Rows from block 5 of the text decoder, named by matrix and row number. Rows with one number belong to one attention dimension. Each number is 128 + 24 x the weight over its row's rms, rounded and kept within 0 to 255. All counts start at 0. Numbers have three digits each. After the name is the row's rms in percent of the matrix's.
# q: cross-attention query (decoder.blocks.5.cross_attn.q.weight, 256x256), inputs 0-85
# k: cross-attention key (decoder.blocks.5.cross_attn.k.weight, 256x128), inputs 0-63
q.109 107:117140078132147153174132096102138126138132082098114140119087107124115149139118131126110145125154127074109119127188144106111133174122127120176130101084120134164155142132143148131167131138142110131118161125124132097123114128153154120128114093162113134130128151
q.110 097:149146110128115127107149121121178166136126125114140158113125136142109131195086139130123130162123143124111110126189141129114109114138129134139167108086103120066124102103117150177094100131127147114128095152139147128158152135084114119112141156062130122177105097
q.111 094:140125164110106114117073118192123126122091154164163102128143116128130126139132121156121102112105158127157142149116119146120097130154134164115098166180149093096140128154177092127103138138093117104166142153149104102129106132119085150103119148134137091114098136
q.112 096:137168140107142128121126109134109149165150101150166173128134126130190137149146129125126109114135132141152127143130121126131130125148133116157143169154139106158127122132139139065127140109190120116129126146140120135106140057116124122112121132130139106122076118
q.113 099:143158098138167132102158097113127134180128114147127131124085089095187091135121160118121127116142103109122141103168122112115118168041154145133133118127112155158124146091161135103118141125135117102124127166088145142166193096116157121113131132142133139130088156
q.114 094:110105144075133137139100125175129083122079124142126118132148082127137071108135163135124132071130130133117165128126141153131103144125126119159129085156148146160149112160165107145145125138125121147160137114093108102094111121130142171120105114128110125089125135
q.115 106:127126112114106140087122150144144167068153092148132161140112118116118094164131139111132118127106158120148094102114141091110123130125132119150139127107114122131132128132098131180148110114132134108151128118111151132114126114100116106116147148149150121159153129
q.116 106:168128112146123119120116172159136115114139098117133123168119189137097121130060106110149141112106133175158116150159140128086124115110116114144122121129087130095105136175089115137176134134138142141137085096134146155132117158132133095184138086091109122147153119
q.117 099:123104154095117089146129164097123122075142133136126143140133131129145101140187133113127139165125128140152099134098134148139138137118126090111140139116125133107118150125117120152082090102121112108101125125111094132088141114161095127147162143104157129139158132
q.118 107:141086119120104111071119161129161140154112143124113105138158115106071123102141083149072102116166123177166125140123124174113109180071074161094112139085158142140092165136111126131089127099131143126171114143092135126127136138115124125141159126133133140101141118
q.119 099:078108133109139171150144129137059142062162116076113131146160151126134095141134103056153144094091133119107122149139125118083111139172109129150114087127067130135200105113125146153166115127135127143137159123095157131087061128180087123118119119167121149122141150
q.120 097:115099145129097131152170126123081127122138191172111164129115111167162085147196093114129135097082151131140151100144130089125123133117147067128112122113129135162136130105130094108149142119102153143100168131101130123103125095169140110098110142133134143111171091
q.121 099:138128076096118140106141111111146114168128121141121100126106123066097139131093117211121128115118124118141110163126112121133110169110108153127118152131167128119138165142142169124137144132140087116131150143136107115128112130121125074150099129173106140121116161
q.122 097:092139158143127108129139152152116135128120152098120104141142125125121108101124151083149103130117128141098152103169124120112105121163151087168108129159123128099113128116143098159085121120124152092105116143110136126129128138103108103143144082126130162094125128
q.123 111:155119120100138139110120123137137135134104111124141110136105175131137115152113127109116109129135118146149068170106123172122120176069116079140133133136126121145091134140094097122114109108132093106128128075137132146127162122143124082171136097140145094114133057
q.124 108:132104141165135103133137106114135104146135156136123136067156125137114138099148128135112124165172130133134114079150128120133125113163161124078170118118149144123102081141169193124108132103126143111087137126146086111110129126108132153130113127118108130127119120
q.125 103:195146116077130107139124139140124140137137119153164123150121124109144126143147106126159161105126124116157116131143146170173189095108152171121127131141131092122127115106130111135083111126117121131111100135167138177127155114127122126125162139049150132118111149
q.126 095:128171127136129143052126159117107164112120127140127179109144132085132073141093176121143123113130124150140082129133143135143094103151104150120132158165146121118138119202112082132102077125140116136172106109134162124113128148111104130101142145143148094120086103
q.127 108:112156114160126125136122105119119099189108136151110128129117069133148105114142127136145132110157100144117144101170150147155134113101136109118105140125135136136118139104132128137155144161099111168081115119086133149164149119088151216149128120151103185089107140
k.109 101:089141109131119156143163156123086127167135166145149126085131105114147057125099137127118171096160139133147135149146104128091134125185095098099152136123145123098141159131116124119087128112121138
k.110 098:134123144181130127077119088162161110135123085113118129129095126138109161136109102088127148155119131131106173155159140138127152133125075166129076136119145182118089095083121131128136131150112099
k.111 093:157137132126121134098164122119134117073139090138137118096083133147123135131160127102139074099108158142108154092103141123132132118137124106136194115180091149180109096130117171148162132091143130
k.112 098:153121135121094156140152136126156164159085154158127119080123130089128161129122113137129124116098146097153108135126123116097148175119147103096121135162105123178151124127111101131153127146137124
k.113 101:112118103105129101140126149113111125153147108128166179097173086092131070142131131131110122078108125134131101154118147130116158120179130061121118169111125177132174122123098133097140148119127130
k.114 094:101136129115131115145125155131088106116098141130122118113113128180119097127175161137120145129110164105141147090117101088100114127147167114093130115145100143110127129185182119152128120116132104
k.115 107:126118162181160155105129122169190149094127132106140153127134155108130084133134106124165088108122120138128176169137169123178101125164120152155068148130174129102159101143136130109128118162147121
k.116 102:125133113139130152120133136141126105141133114080115138135157151191118152118111118125134103162147082092086137135137129158197084144105128174141084148135095085114112112115098094094128107116117125
k.117 099:135103131129156113137121120125136160115124111078087121143134113139150139180119122146156098103127128120121130104126153120195153097126086173159153122099132095117113118124104116136128162171122124
k.118 104:177114143108127090178146128096122102114142107134120126168135134103122166137130128130126149071138111144078128104117172160140125117120100128151133134125159137082112126097114125142177114125157121
k.119 097:071125140164131149120138126110149119136143151124139120119153100178146073129120132110150117138121112116143119077115127109145143109139173168120151167115106126124132128155142087126105127144144133
k.120 096:093128086113131104114091173152170114127136157115116101141109105118139106096143100157163133127121134133128129140155138104143112128117164132090143115102126105143178117148153143124135176162173113
k.121 097:175132123141121113166158135120089121125132090159093145120175112122129102113121106105099130093166100158127133126114137179069125139167104065128181149125141114131121123131085132135145127114127161
k.122 096:097140107142179103086100166127106141123133133121153108087116149107181120130110170127092110143127142125158096086129139126173152106126132170128116104120081108122122108167157116128123167109123162
k.123 108:114135180106136114197141122137135104135118106084114133126168136119104126107090127156137143106140102084075097087149123128150135124177158092125145205158158104137112115106103094122152128104132116
k.124 107:122129105134131125127106134132122159124143138157087125149106149137123152130098158130136176128128185154137119172144126126110130128076121120155103072105118141129125102111107144177141143134096122
k.125 102:171147163136148088102143101119160093118174089097146165137103105147101165157146127049120125119135125112125112128106120113185115126144108128113147131126143144124058153105116148143148119131130121
k.126 098:166113194159130116120116087129172118116108143108120109133129118140121115143133182145178106136115154084120120118120123136142144113131144127155120189111128108160143078193122119105118124151132114
k.127 107:122140092107134072125124148129112106131153141144144145144145140108112130083134118106070127125114161159162123126137116155108129104151105105101125106124149147124135204093144109123155095088156139